A small audio captioner, trained from scratch.
Training: adamw at rate 0.00091, 5000 steps.
Data: trained on synthesised imitations of 52 everyday sounds, one a clip, 39062 training examples, 24.6 epochs.
Rows from block 3 of the text decoder, named by matrix and row number. Each number is 500 + 50 x the weight over its row's rms, rounded and kept within 0 to 999. All counts start at 0. Numbers have three digits each. After the name is the row's rms in percent of the matrix's.
# fc2: MLP down (decoder.blocks.3.mlp.fc2.weight, 128x512), inputs 206-308
fc2.0 101:419554534454532530595538463555540468514499446515448457470513470566460489586540594536549472423535477516552507540432486495519498462504519538515470469525433362487607422462542508498408469555421485480534465455508480453421477470508567535419485543576527516468491451473458440537444508496437605484527525477475577545484
fc2.1 103:511529531538504450572604494441518486499550415447489504462450573461452573499430511492562412388648513522480502493419574606556383574559543452480515522455513478559527559516527523416489522455516564448440523519522489403602479490553472446438509462565443533569543454530492512444487416495530512557456490404542489566594
fc2.2 093:504465451368498470415426468460453507477491454442513541488455445497515631485492525426498499542572555459459581505517426434391547438594523598524543461515458505510523412536603552453456526506523473539533484395488467516542414489479570545500495491435432484569447539605486516474552522553455509460544496546510412622530
fc2.3 100:525565500481534519603423432491493561596512470492481443547528483440513535511559434468492532475548524444474527472478539535462413526392469429442506485510484437460593364467483407485550471476477591472490436466580469470542495522555397530497520552523430544474522462532527483471441489477436488502535460473455563499517
fc2.4 100:529492475494545396415518454481438431424440401563514442516455452516493534484543456534527520512526509545535530437531453459523487518460511463472509474550460521520524501436514531384543518528474498471624502513502546447506415382526518457489469486452528522496496450535538506511475571526457427499521461526511534398465
fc2.5 099:460525467465457552515493398416501592440533396510483533495535603464482512539446573481577495503492531576522423589519470566490518520490490465489430547550437490465527544564553524554424461533544453623469576553477536479567528388484495500475469470540435515509510505479543520486480407587561476506424474530568450610444
fc2.6 102:535504540496559494493476457541531507475513446449551397565544539528408519471507361515499517548447503480510420520462583514556453478580499500455473496454513462495526460552465537507597623476496395513495485505549515472546571481524511527518494521539447475545463547447529461478630485563487556458562531433415435450538
fc2.7 102:448470400487472511436505515447523497492470535467567496478476445566471450462615504454513490489520431510574432539516547447481465515459632557575456464476526514607461411498520473517507455498560564496579564562513528522466487499470474443480523528496491538487448508562423561487466564447515504510443530470511532528549
fc2.8 105:514491451430484451402520525615508494548411547471483538464537543488530447489490448530516571432481490478497517494569662547529482545430480597486488454593503534528546532417505456514537468543522516547480552481528420515544435440452535528489513405469499517459486479462523419483585564475490523475529426610458458435525
fc2.9 098:483544505462532583526487527490442547499458563509445555584518481506488398503456537425543471467521498435508513483519397524546505487532568560576524458539583555435515508522490501537509449422418522570466433484507568469500484429334541585458544430472523500578579538416530558565475478414481593635430549534489585479495
fc2.10 097:493509424546507510458504525552545499481539505547525526453529397470488551509498474584519486584446549554413478488489536505441510470542534447379531499462528467502542507518443562454497464501496557426425495506413491513443464487491430498515465396529497502555489488498445445451496503519492432419536486565448467539525
fc2.11 099:572564538453536496493460441533394438432442436512531520551466537386488505474434515525478513564473469491483420513511547487584485403537386523397535519546493438564517459510526521385420524523462443458470448482501525482515573492457619480568532469497478498448514550419591503510531416487458555464521456515448542493476
fc2.12 098:507508464536537525441512537584467538500520531514511508523542457498566461503497498456508512460446492549473419436507490485486469506412393474469506482505509549522507543549559520532528507581585534493498520521611504503559643485493492449540432518374514486488462448528600476513513537465490489573497486551522594443523
fc2.13 100:481558476528522542493427507494440583596600509486493474531513572548546591554562603563518351437560509509501500551572491496531465527550484467472500502487460486497472494508435411530466527478573481564455579555417493427566477521611448417504362473533574594473448559500483382480527518447534541513645527548484462546616
fc2.14 100:513502489441498449474492482560539476395496557546515544488575486461420582497482467458589550465403485461568534507500526464530480488489434556503516512434383476453515477515520500493544490485560451489498540402418517476465575431457541509527547514492556483338528576536512466530499552457529591472545510472390451510471
fc2.15 097:442519445475612442507543567478422483620505495544506491478508509461437392440523375514471535592508447522506500450490498508496411563391558532461505460507467531466539554503463527430585478554475482435603523443497553498495500539435494500436448483468409529433495475486430554563410452486526535491487531493533485440475
fc2.16 100:432411462447556452533479549433515586518486476448474425456416423466556506481479545391451531528469441483570431467461464581568526532511428574472420613445518482500518572437507551500523571498561525457561624566494468581459556638461470493543515540467412449527477507463442509549484482473504524486461508530474562421492
fc2.17 097:489451445517535354475507493443510534548471484494491580493545413499490523445529355442554540532460486553530530520496505498582492508542487531464550583537597453634436544491467479453438549496486511486436489500451471510497511451480520538542466422562546548481481504456493444507524532506447450424502497451458447477494
fc2.18 099:563428463525515475499467556516466424522378501476503476504540467448474421530437406586499538480447556481554519405487531576528504512379387574410421535489529498509571615442457425462472499570547536590501507535556510562506455487442563558416523505423515452501510556525490527405509480447454455582371498438446526508419
fc2.19 100:573339471597551537611499561502520497431557531547536526489541497512546484497568587474552481520496494604541469447565484520523453504521593420472593459466446407486446515587438488523355498503570516492480521535517487508530485492506493549567503461474435461485561529551412578411479488521541515475626557609514543475451
fc2.20 103:416515528536493578618502450482581510652468452525565548441470487569494524513487512555511472534515584467389524593383406535472485495494575469494424555474500577521564451432499489449449536495379411518438510510554530597473516519537551485430526490530557448524469544481526667518464605546533466485553463521535516593577
fc2.21 106:541490547516426443478506599379444580623546457472403546478387482486552441508574504412518467501499474488390507487527462488443551519461533564554537519482437446509462468563373494457537422522435477509437458646508493450530489416487461557582452492467504529554481429440508478490536493444478471532451497535563478399448
fc2.22 099:528389449541566521467438468647462502475479478482572518473474452512524491511465465495486536530598428542437444535554574497454438479476485544497509547494509562635500576544419478515491546616431504466583406531477458563557512516451533543517528541442559505464476625538529482483486482463479509482472502512421507532510
fc2.23 106:431463552521537505527473447495434502503564479546479474447480493590537417630516451512504464381419560501493528405471468587547551479506516420476479500450529493424481545475454535569532475424530503504513473518506481544482511387482469566592514518507443466440632432526497530527501470489510515464492503533481475471478
fc2.24 109:446434492469527533427469521423542530463566527542467529516553528492517553489456421512542473592526472470541513446484490462511402474503577511522583515483493431452511528466406516461502539449561455501522459454620447432534502458527427533534465520481523478468446417583525490506454448575569503449455500493530583465504
fc2.25 097:485610477530441440477428437495490553517467522604522568504444406460534487505491558462549540527514539481642523554485490494513573486560504511607504567567592457482502491497488540482496503517562535538444531548446488533543514581490523477533470471500551422409468479429461474457483497518580516520543472509419494526487
fc2.26 106:581431528514552429505492573459447521595526485461446596411477479566553498498512542552488515507520495491458540454499505513477452446526400478539451632412424551503431560598600501468491485590455501469511533447379525502525467578566510452457465544466446471495482498513531522547500439448491470471557467565570475470536
fc2.27 100:550567553456462413559421552418483451466480464497473395521518566551476560498463531576470521483538557512543489459513554533511519553553545482464462493496523493497528476525614508502510597438511403533467515437540575526516545473452550482573526500569491606524503466475519429493464501506499523426496543509539534417411
fc2.28 103:450561546451503466510471510508547450474426470577475523625556458437597536471496515502517441438505528515455518576521486489426577551538555486441600614492514541603493540409488466521601406578491479422460569567454604589522480402472518431522558466450547505501551501473460560543623524489495527503555501430606442589522
fc2.29 091:535575416367445542398560539519462364549485418441465541474473490514600476419503495480469502363588451547492512541506513459485581516435512535472534470526511440539571454477529429468474505491504545586520481511421470440502433426566501396543500551522553522405513484364494486562544513495602528496559549592556473516519
fc2.30 102:570546507502528493497412449499550495400470516394522553414595564479525550381479468550547468579457498528429534469536563495525520575532507595519511497528453448584406386511526533537413503469399514432391484508489528467467478475430486496503518527537509554560489419527437569545454424504437405459478461536510587486488
fc2.31 097:445479470461494538572588539489538394469485504460463505511577542506560383526541450433449486436519507437472391582485542509434464545458532540608432515509523562539564487438521478485551544506461425574419458555487480418488487564534526541506471530529483525457493473454488468479476523499495435570480466441563490507414
fc2.32 108:500435486586539398540583497471540492545529587468539514468580432463546538595479457481512432531544554557522499414459458483524466504423558429473460442434555458437431553520496548512474546518512474465530562498538466525440459532487509416543494510482407516591591456462475566519480540554445608529507461505591516507662
fc2.33 109:576487550538472592504507527509501572502553495527470458433534562414532489456506510490662456435449507459467523557429470414542421482461584514473544485470490456433454518588413491485551513594506560484509441493489479445411588424553520501482525501442558430499576512503510538580517589538442426472503572399586467536638
fc2.34 104:474513541462556511540519466402463465473510563492544610499540548611489471554456574486505477421502454486510472527524548528530535495503482472482417410490448492560553420502553475535458410555526563524541546456502534501437533517479463542399589547574479488497527549439482477502487467502512473556474559471476561590519
fc2.35 102:454534487535505555460478526544510586499506478588484493493448521529592509494463404497528469480474446502390543493427512404527579500408509500450464490464493536516486530512491496526497469555517432616513549568502393495450467389573475522506539473503502520489500452444603509504452512600546512453447484499500514491542
fc2.36 099:465554483477505529532562547546540486493518507439511455474613453504519571552405537555441424432517498523452559573558480505490420504483565534497553442479514495501499524517430430515487604590419459476562524474440517498492614499579440523503476434430560527483485526539436557541526522475438489450497490556503438401508
fc2.37 100:494485469456515559548478554499480423465495429460421441440533549573513585425535463537433552470448474435433541505435562498600397554516539520532553494463528501574441510505450493527512560411510497478514524525404493528599517457536523512436479511533460498486470424453436477446555436542472492416519555551561513494553
fc2.38 105:517436496437453556439436472581496477515452496496542540530373519476536514499478520467500481482537510503467469505546409487496451440469438498508500573540595441565579510531516562461483481449538571483511572514514494517457421566463416491537576468556454519491528501479487512467590517463439431491501424465459473548421
fc2.39 108:457500509427544517484475453544480457414458548547501495486448536473445496465432494526567496476452417384535493578526456568410589494514519522418513543480453520497499368419509536523450441547538527479562431466534433508371508512439445505545487439519572439488532559576470525379478504547463553495487485512481593495453
fc2.40 092:496540547362460497371511521397474544491501563459500504396560533444517505568479423439490482531464487507589514527521477504467536424456468497450491451497483476396498512570446468410510559450490501548431466402450578519609549508547445439397553428551475402495505497590493433479499582542458570529527498527439491470476
fc2.41 101:523503529487515495455585521512518501474535546563497463410511476512514491473514450500448532550450519499425535507515449466549509543517490416532428457502516384472563497563362563500578481480423496503472468542502534512510541443451471594355490546461492414485458537509382501539553513598507465506455566524560504451555
fc2.42 099:576499466439450412493479493495377503474490414496570492534483530448446450482540441457494493434511494551527509533477502561491528506528373544497468469478490431470507500520462471548493522425528519524536470461450486462396414587511587562613458503568506548475522534510520450474430509492597525431476586501516482433508
fc2.43 103:527504527527504560463535479471466531447468465532466637581606418494415595544477534506540520489465525470461437369494510514485546467545487444456470464543487498447570445440509527554540475456449438410515524535515465436459536482477480582501465465523578421503472592562509481521517566563591560525591457496552534421502
fc2.44 098:480415559506504584403464463473615545526504541487411521512475437460423532483501479477550458490500408408508546531465544516530476461444528442436547492498537513438395484478496412468426513475452484493499476568497529496534516490513568506495503487522509416533493485435566625552373574457476523477504500454477550553569
fc2.45 097:423507446462472435456518450624481442499561599416604541505514436485569400449441540438526504448517458535543555494575693456535486537507482514506496470586524519556578419463599478474589465512576544534505497536529535541535467430457520434460519459536543531534568504613535513624575499468446581545494510579566496533514
fc2.46 101:481412524557475596487426562349507541468519559516580507538467447557510468501510574464509582450502493491532550511636504515560496432442489511506598545501545497535365476566425440494564483517411496604473515524484510404456489478540503482467573578478497448451477463433581493447525476481463419493479486453397587458437
fc2.47 099:531460453416509423462543528421498548573484442447480436425553518520508560489584564453436508462417477442492417527437462472405578473483535595533505544512507591508442580515474611509535501500531456477494523569492423532522491453535474433508397520583501497460443512513534534625465590501498507541437536505463508468578
fc2.48 099:537568493508495543451543508494439481426471525457447444509521491524524524489480557456559494426642520466429488494538477509532520514419499586475607572473508442477530502346497546487525532446409544517508427479518540485525483472492492513562505525412487554546524528508518554484437500557524517549463499488425424430452
fc2.49 106:579544519439427541494521438443442500529503502427511469515470535500530576500455594452502403474600433438560482496526443403527528617504536586447443586586480514452460459497465452474547445485519504513570497489480503410540508380571468419550490496495579561546431601459478482611433520580576501534394469588528516481609
fc2.50 094:412560569528502417587365573555497467575579457401481484552541401496546514484473503487420424408481527483389391425546467538450533458536483547530451551468474508518500476460467546457557502518466477562526421472525499540502449507436488598480477448491535486512569416470522504449539418458501513498410488399422568523573
fc2.51 100:507522510479535525462491457524536560500521575488499446505371558445550486436527489533450513544453371442489356573553530465414444544498540485535411525547523470534462460416477531438462541503558476505550516526546543551483527433518537456523487432542520544536564552553461491477590472525427479443537427452487364510397
fc2.52 098:419487462508487416501567453548477486471498453526531575466370466495517435421483514503484483494511533521474456518504465536466550492563482584533526590541483469528475566414501442475489449469574498514538452425491584486556526467446578588555414475539425551558390557468462541615514542489509412551502537469500599499434
fc2.53 102:536468570526488482470498487551490490512514604537480513488510490487439461476434464460482569496369519541527559383555516492591513475503498545549619526421549544406442537478571460643455513532496529469539466527531486453513469453472553524481528437469588497506516548502444562477551455479459407491404530495518451439485
fc2.54 104:527549445496481513537414478507439493475469590514486442570537515555496485514404524527527398494546565476585456473464446492458533588511536462505482469463537601507470437511443465548447530506361474447639393469578613439462498486441505497473544510513617480503588420487531459531470444516477523453429577471533443490442
fc2.55 096:470447393577502449529502503464575483589450490510421525580509497476493520449476468482534529534492611509436421486505526449500447491446690490538514503446509434458464496496469542485455561426513500551520454541425421502568486526510446474528510487525515513463512522504452473482528467539487502478456555492426433571414
fc2.56 095:531491487424465439552453521451552543488518512556609493529340519466623550488497516512465497482473543511566518444481493506452526498522446393521539549421475431548527492437501550506416493442379567497465473575508414502487563450525515553512473486622436559545512492512455575399519473493498480504507458449454443508516
fc2.57 100:586519511537466528475518462497495501536525492494530496466368473615512415437447602533503613563481569639428545512429479501522437495526515355615509438515499517474510522540614463440488554428502485375465545440510581478469461576469537524466568443475518558537551483558469530585546453414463452471568501586513492423527
fc2.58 103:419549451454535526470515486529485549404648547599478497562591462653464536571536555528554490436427475498537498502527482496469465535500481542555542501613453479546568448523464515483461378573548510641591516534545527462454462508428464483580528589552513550467512549462484524445511473517450591455503410478515468530432
fc2.59 103:568514487421511501550581559492458495412385407502471479517514549425488522610537432497521432507525507454468447505537604500551429552540465507392558557496495527491479546375593450428482519478555522445460516517505430530540474509454544485548535419452546429466501514521496541500556492460576486478542459593482466476485
fc2.60 097:527448541448636520568514541481522505519528459533545420479523427387567446492437571432477441490514453469474469524449555602530527457454567573585510538413434563521463510365470460437525530530528570522560539532571391536515425544471492524456416549491557459488516414454461521549517605428497498528514502518436538460550
fc2.61 092:495561575557573446568565554462407474524518493481461445517436473536515573496564508425492453516506510582483541420533574481491608527468516535569514515454532424541566503449502592554494445478513433494484631534562534508490493522490528493520451601414442472439500563505542477578532517526411532468493436490483507543467
fc2.62 087:520450548497403520483536475511425470495462499426478481490547526444556553421396538474412504483478456534493463522417611534544471432530488640452453602393493513511516524510520474568476426435514528491551563477528464496565472426525521490541407461526500475490452403484526467453467526474473546466452512582354512470501
fc2.63 102:473542516506536447471427503535449495501521502499508504466423500410492451484549489541507502555489544483616498565571554533545513533539518430454450509524469447509432455558469602493505506363549561517551403479484519543438540476516474526474570486497532658639592383509524457520448470517535492506478536484482466460503
fc2.64 100:473558426447484610575473501521449474397492453498544491471502555487435613434469498511426520575476545452572458520480451495562444534489434460511476464600490472525445507563645486502530570521529480502564456489528544555526526517477542451511493495588405560519391476536491490527446453561502540585571510544484474483501
fc2.65 100:490513523545510625495520423596580481462518551452513472476472532505524527387480469470517593466492453458548533468561559469449478482459426466394555399435469524563449438437580439630520510421556565435470382473559472419400382467584442520446539518553523505540508553441546489491554539441452469430555548486485645417506
fc2.66 100:444501473451557510528494485542467576545501502502350456527471446510492392493430536475447474480450505560526463606582523516610519490574489519511468523533505469523538490434497549460539393425552454476449409533476562481452545580427412473496552514519550481493498416477461541509452597424445562553548496466539448473412
fc2.67 098:491496538505570474537527468426478611461496472647435386531559578527454519450449509410554527473463559547443423417467478566519490471495578454474489584511392546447468468562531525470504508523510524503444525511572491615536554503570538542408470451400463486549534414479616503516351438460485501527508519529446580507577
fc2.68 105:543494480515457493557393539424517510537495520468511612619513486534524443534533526539438606407487409529507442455545528479554557562511484480682585410476516510488471440498451464578526511549472389385519528493407515517473525456507498427481480478435430529501470661533551495528518472520468657540511496484605490499416
fc2.69 092:447527453633572449420493493536529503516415517518600557506500440530445511508442492524414532514535582517441532546431546577527453496466451497601506543490481438571444517382553480456532543428468496583442483616535499525446549482464467502439594526535550564438536515515515503464561585492533585458518486496503451436498
fc2.70 100:487489576442422509538470500494511405521420465439457471463525457517449594424502518431511461471509462494504562460567471559424464531489511459468540531536419480513485485531532513547584492454348488460459479558545414519516480458547458615498489511539431526419488576511556575504472494492453472512507536602553489509530
fc2.71 097:647576503429463547528469542451505474458488490515507537486428473516414514483441565445484495481414486538480465500447496527429494528420507622484488505451413588510411535517488602554584491479422570531584591467498465496548465553548457531506492508502538472546512493509519399532541533492477479519511555453539500435440
fc2.72 099:606502463486501473450428501374479438536493522537462420441449518366529512441521523583497402556467512452512446525554527602525427559510520533577531604446489557551528520390492510489458486551477538515481487427528492534519546513466526484578512488470540484516458478571448430496490460543482457489603534571501444635531
fc2.73 102:553430555445539594600470478511525455531618491582536540443424537504432551545519530481453504507429561518500572482490435460492554506556475497535477565478575512563389535537438434508440432476551554526526567498464464453411532498538517475531575599507530488540531573560464482558561504425435488590628503563495533525547
fc2.74 099:518518582580473465564505494484433502589492518408563536470587569482459577488502539534433487483491526514437465404541397487499461542448551394445518527496477485504480514443564514527444573446562467442401528573531417452489502454543439513431489547456535606535528442463495541489458521518475502454496554506498513487598
fc2.75 099:461461520519407444493570566522517525517488522561455454377569486481546539536509413451558479488420423480484583518479535440499585401517409595428576526551497495448533478457497559505431445484472413511491513532475476452556536598489542480483516412514423434515545498532516545488456520478530540490552518523513533450455
fc2.76 100:391416500615504478555486485564486484541460595565533457522530432602399550423465521575541530440532584454480552498474454549554561464528523537467580421564400405567519503467515588484500501547480436427492512527466477483463485566432524562500530495514446523485616587553487486506458468514416545509519511431468506456616
fc2.77 099:538516456518492570484543541587457431466496408475553524472476472452505481498511504516524626535533497613527544433495548520449471419502514502532464505477504504464539486551532488550485535514463501448382610508535544545592524598484521546521369469482461394497493391573462395492460472471441538484446554502428424514506
fc2.78 099:426474451432469503439494517458479413447512554522466537468492499482475487507547495453523459481520471480504480621482478539494480588438490521455504475563448459511535508396533552567469522468463513554441484529413554494551524522600576539511547479506573540574545495477516485426506502499585512506540471483555482562537
fc2.79 110:493484480533455416474425470507534462590543465449496527488416537521590543519419513472569431523497583514527541429541544530477511540542393445483506479425469503508519582430418495545486521507551514574458562525346442480480399459526515430507432531428473517428483573476478560517565492499513589473499503514441529405418
fc2.80 098:494539515503491531526514458466515499530468486601453465474514496535429491464501526556538496450466469481580476570461505547527506491575420491438502435454528500531509445415581501472471555567524582531516470463489453443427497516528509560457610441546491381512426434554499575470478565505529518508459361455502486495475
fc2.81 095:482455488503621526454532528579513492421535484427492499458433544477438559617505522482479498506433491477540502440472524458517432473480529506502520491551604553463557582454536445410498456532487462508480522500520470544568514451502513582525525491408530494571482521577484640471452456576508540515457535511506419379536
fc2.82 098:415569497486434468554458493458503501600466501350458448497455503506510462566519408480507487517467617514519460486493484501520516564475498492423496528513603488429510438567507617561548490515504538516621569682511450525443431485477488593586501412441521619454527562493451455428550465539585529522519504506534493529492
fc2.83 100:465521501551582455491522430498512486442469572432555464582580426525464473596542512470438533394484489512573486526565521563457460445516528506496491449563434539519446515442540508488542519418420532512521518448475410417540402538450546546541475479464535396435523525573464469444440521515542482426517495460571497511454
fc2.84 098:435476483493422526413511540531525492459410507489411436528522517525471407530512579462543576488534540490526560543493499530501459588455597518416407527502509608500455514495561470481464423443475474461562428525516640522556489394594498430456518499513562527486458514565508493544459570491453564546512505475455468489471
fc2.85 097:513424575556506468519464519550470401478409428498515498455481473548425537524561476564441529465516511492536550549473560387484425463513556516553487426545483473445485504540433489514590510474486379573504457464554536515508489493593512556500542395548525477460516487545479497444581496483530510524514450530435559530519
fc2.86 105:562507436568467502486549524456506454501603507521389586546426479449547461548482516444481511450461566488445525513538500538444445549452500366529535535462448556431449515514555442487536427404502458530453548510431479550478522484417520522583475486413518531504515480606599530409516485441462431544485453470540541523527
fc2.87 098:524514481530508477486492534601585545558423482521606463523541460479519418506525407492483420575522437574520456483501448492525512489510493472507499487559400410446492570540476517406447579514512498471526513559545480557469471456511553377409401467486435439550520480486599579561400488495535542422485586561483519415535
fc2.88 106:449442560552491570484467488508447389586527527521538492561513488535476493526509532517505584524460502546503560463557520502511531507519510541589494490503502406486508520520494520574565552526571498549591504495487512475563655514483500467566526516459496366555446543516457503416492504449519597490532478598474469520525
fc2.89 103:528483546487511562438453487471539509455500464550570576437574334523565428465469503590480574594608564466522482544512604338588516493497472511444430542464528454490539534419459485522595468439454536474540456542519482402548520515576524562473435339500599426436528454468522578549470530494481497405443478524524461429514
fc2.90 099:536496536539580466476511504590461511551448452463420483436506443452467516496530484501458509473485525333513551556471465552500485454505509527419528423546444474459435473489557527499555584381512533502497484436549580463407471515523501579555475538515522585478519506540509518497430601540435507489563550575439526515399
fc2.91 097:483502519536504457497494592522497450551570500465501499522463476561450519503462552452529496568370500508528566521467407529508446513374488566544489439465590526505562550522532424516491533448499556511501547495499438498480536523436462550536473552433538619482477566557499522457573578448448565527516513484528565477507
fc2.92 098:509448535372512506454436520526524479458526519527485469538410443635439560449486522508496444463442459414543517464528472472461520523465541508434523478572458427431522458417516556625509535623541532561519548572512494561466513551495518501608576518459434565445441494497529436558557548536479544433498460481473525484456
fc2.93 101:536488503515560472478557503496493421550443456484417504478536532543492462452501547514540471484425492492416554456467469536513479515568469616464524592446465467472417483376506466517591475500499485433601542465446559461404511551500549488409482543438511523506544461484594546498552538484472484547524519511482441550502
fc2.94 098:505493492487549498418557550536508519456450499606524458510562501531452466420438483515585530489507607505503496536495411494446525505407525523437614453462476428540499465597538497500476509528495498494544461464519548514465500523472494491503607561528468526529568428449510523559487466559493481524449437570517419431451
fc2.95 106:461501564466521556461456553477476598434498555490573448542521583518448491467419459501454522594551497454587573434469536465568493564526491572466598489506533519474511469491512455455540491558459507518568441458518526574493517565519510504490465487555561458664504479426562487567527403467489444558509526464476485519523
fc2.96 110:543485506533520577499479575488537522521406485395433469420546426484421560604491482541477516469461509474419600485477488592510534412506462537441552539503503542523559433385594501527557500498431532458544525497462418535471523440479408450458520527447483475512587396414564507546515537378495448531552469448537448529522
fc2.97 091:548529536468507544495428555485441547444537572517449485560447527406568491474489492601493473586568509430528509467592500388429571523475462512490474527586551476527386434498451456519348529442471474592452420408436484588541413476517526469495521470525452436543532540539509517447508429477388441507488498502469447472471
fc2.98 094:505443470492503531433417547592538500503471457547435451461495503452394533499453530477480499526419512468463474463459443442504516488615513507568575480513459533505470476534459503481482448487469504428468482566482515507572482451421562505374395419518459485467523645505508545410521482454478570515528561485499465440485
fc2.99 104:580536419459440630433617498596501394492483516515517563508529547483441512576580464452480425538438524485549527558536508488456519551444506498523523558443440472434544459635499485491493440507490482427589430517608537585575434488478580571467460467508501534432487469450504490532591470514480460524437504524518449492425
fc2.100 103:465503506489470506536450508507557494498533477464426478548586564442527468521512460460405575483518416519447585427523561539524552465545502489501456491497572508589530536439481541432518490546473530526497504522475569485423570571572445391517552527522550540478453614478452483440535559393459459511490429479482504444524
fc2.101 101:497541534550510516499474497523420505445589464596492525575483479484535490535562527551515499508482622407422433485511587510425477526596522481459501519539447468577522553525484551551521474489443391551425509438510541545532561571515508541476460443552466573393538499510445530453472512569558472415500579484486493526506
fc2.102 101:503436509499556494487515558463551519545570456604506529427407460431467540527537402495548512548497490499551568474505425453472472504638510541553505555567480410482451552477502376435480416466540467487414556537456489490546494461524478504563452549560491589568566491446464565458549414459467473514469583488540503537503
fc2.103 102:490582523480414501519571566571452437499487496476511427504469590642539514515520489418512558557432452493483514580565472521424553477492476529545464483542604437454567528521555502527551395474474470528559442547468505497514435545580463465485501533459542456542412585519414583553580496508502499554420477541438469516491
fc2.104 101:606499536514520600552450521577572557524487472511594431509513445485507403515444424460484556471506489562479488466496426533518596443458445480463453518481554498555559589506597534544497479582445567560423527525568485558474507546523535494459513570612492511434530520544488486542569460544475469488539477482593484465467
fc2.105 100:607429504444516501519534504393571536520545522512509409357517514479564528458611479464523474488525499470475441481421495526483575446541508528485511463489536491458509510583512551471431505561561455512449477514509506527562574514526504422422479593510468471440551413514543390573539513452520504487517545543454443520490
fc2.106 099:540545421467491524519443470504432499590479482518523495497488512470522531472457584465414466483433456454552581558347473571494497491584549549441514538525459473540508480501565513492517533516483471534508434495516478510467482422535498548460474624468466462445475521456565445433550532494654440457487479511593516445571
fc2.107 105:490506423487547472521458434511565477609496544624377509448536464496463519465564514388474575531541582456510387487571551447500525400598495384517578484606452533582453467570393505540526507575511484463494594498611433560501517509500556473421589521440452451523358553530587465553528470489398479442459573504461503486478
fc2.108 104:478578491507450594529566477462443491516503436441491457549431504500479506516450533592451594612606580433519464463582513470516462593439369477517449462521573527441500431481484538479566499449352582530581485526564515467490526482496493597435581468516480550546493592465551480527526550474517453546565488473482521506472
fc2.109 099:437492585526484536565479502598491478525478513580575483477498552566559471523558517562526502584505500592576611487469416491529529521549578477499525497453515575442532474523498415464511579496449423512453558470495470497475515516519447436552528441516413488486593404562596503595451504497570566540479494516522591536538
fc2.110 096:481442517505531435539662504490532564491499439371436543435483486454579495420534427496507584483508464423479622581520465566464547511519479638436513491489476474487551487427503618482488581460406500457529541611512489568531505522533538462618475543471463561530434493487499514453524483515468429480531568478394470546466
fc2.111 103:532501535545409501496501397422542504652571460476499557492441523573587452389548475435462469527504446625534558489585410559467492418485458426429530501472489527546549490451468435541460567413433543573492528408373417559528532432497504499512517519539434496490562512531493468464534435487542500471505451466568584480523
fc2.112 099:498406430580544486483449446454482540453557492563416493563496457521483522429495530422518559462467493522519551329443516455554498435512518504561480557506599510474495610572519507517563561480424548540618540559470499535513517477524588482496462526474477583530528532425531529552552560447450587613422507497479463493405
fc2.113 100:416508500442515497486422490450488567501554500493490509584522526484495535514365457470523571520471430479494494514460440532534561530504562551513483524595522515530514441557515361518483498520473618544455462509594517506589552361411429585502475481468494549548536548471518556467577496479519471568523485458521491549459
fc2.114 095:461574534450557501561549466501539441493476545481520548477491495506526507503539498531596518528514550537565532537465442484444618490515484404446573482437600529586444577485543563504457490556480533516547423364496478470438562551509544523541430526513427505475483482385561453376484535503531465522562538468410439506461
fc2.115 099:505536453522504530452526497522446499391505481480639488489544570518534553548552517495550541393447503474454500536492420507472485510465600531485496495564394469601552513492557579489565421444515450532465526552543513490486510522481453563505460491572500465412447541513452561585474528471538506544510465496552386531587
fc2.116 093:447491578479484559434483517472505496469478506554472552480508505495499517581553534490485535550608524565530488488475585514462432517379457511577527511492551523528472481427483444469520413439598473456497524550488465631597535423384635459509519459564441435534452579479491460486538443511435457507560434542352558539507
fc2.117 095:562466565452464440510504395439426454541504527544621417541493440570596555493570547474487486527492457589569558436500379476498570502601576494483503481451495565382481519518520501496443469497565495566499506445545462515572416382532502431642603597534459503511394444503526522460503421555479468551544500533454584570429
fc2.118 099:494539612472480527547480453421457573428502637400564552436556499447456438346539548507417481488507425402444480469535536444551511491455499538503471491465514529509510469564512566452524460523525466555471427483486501480506542507434589481505481479565473501550503571487498412456483465518422472559504421500488483527503
fc2.119 105:537509581502565549575600565483538499497514488535601535440493480544526519490566455579522443531547515501466630446500510575503461482494541481489484545544473466589476501522510556474506511425425484571528449571446542544475481579419556563499623525623555520545525360554468441425458495493512453528463497554508458536465
fc2.120 100:551550517556516509477520500520471522437455478427519511534564610432529538474502544491563508463448482484494464573536486485526587558496557423453613577438558461490538516480471513483473578514548480482455475467421542507448500538588582569472540446534581556580498595471498414554516369524572507539494518435511431601505
fc2.121 100:478480421554435512516462467516435600490557469431533445591548548549421512571460581467429367474498516499579532571437550512485440575479433503574491444442511441516502490494478434573538480530548479537511499415458485525604480563519456513562474568441497491599534529389544435486441549565507505601468540602505569542483
fc2.122 092:587531494544653429505571475414432515465518570555527376568544496444453500384471524569450437419441543454492394514383588558499533471527473472514498514446484519553434472557500470509487563484513485511480477513583566436464517512515528537454532502527500479513465528492444476547424498477406531494452529458425565529557
fc2.123 100:544507384504481489486481516542430494490509557498590539431477485482467520556522483446482407484529528577517490432492507500441451502536491374558501474463463534552544539508516444569478477496442505521449532493475502456552569575564597419563516517604524644517523423542509534496478489473535497484502498472549500472531
fc2.124 100:540488492493516563501489458486487502485438431398503501524566512510523426423504501467455574474412560481485519455512508598498510525576508558515536476579539541560583467607522525535538442518447477483454406540525548450503456491454512517415504543557500532542582424522462484608423469410513442497466554555520471428466
fc2.125 093:497470448539520523461456591550452516508579468481493467568524538487464487457644591447535508490362500463540540542487523526476496500476560414617421423468558513501570537580449530473567513416499553519479517540494554483578431549542468473523513495427520514503582510479515503474535533555539555594427593488467513522493
fc2.126 103:467438525403444426415462487578594532426505495440539498581463402557465561579432582437546554563592522473512456506525498463519503498480415530568458542562434493535541503540508531461510433430483477604498545532535497524551507499491552430484508543427560444589513570485440429400534563528553464530580452502420524455473
fc2.127 097:460551510400462528439580503478578464479519422594541515569617494565432458573460540558560488474536508476489609601504499538434545533456506576480529531506441469532564387516508515447554441547484488469549490429449521433518545428546491439471499482488544481577488500544588497610400575556474511485485517483450561519484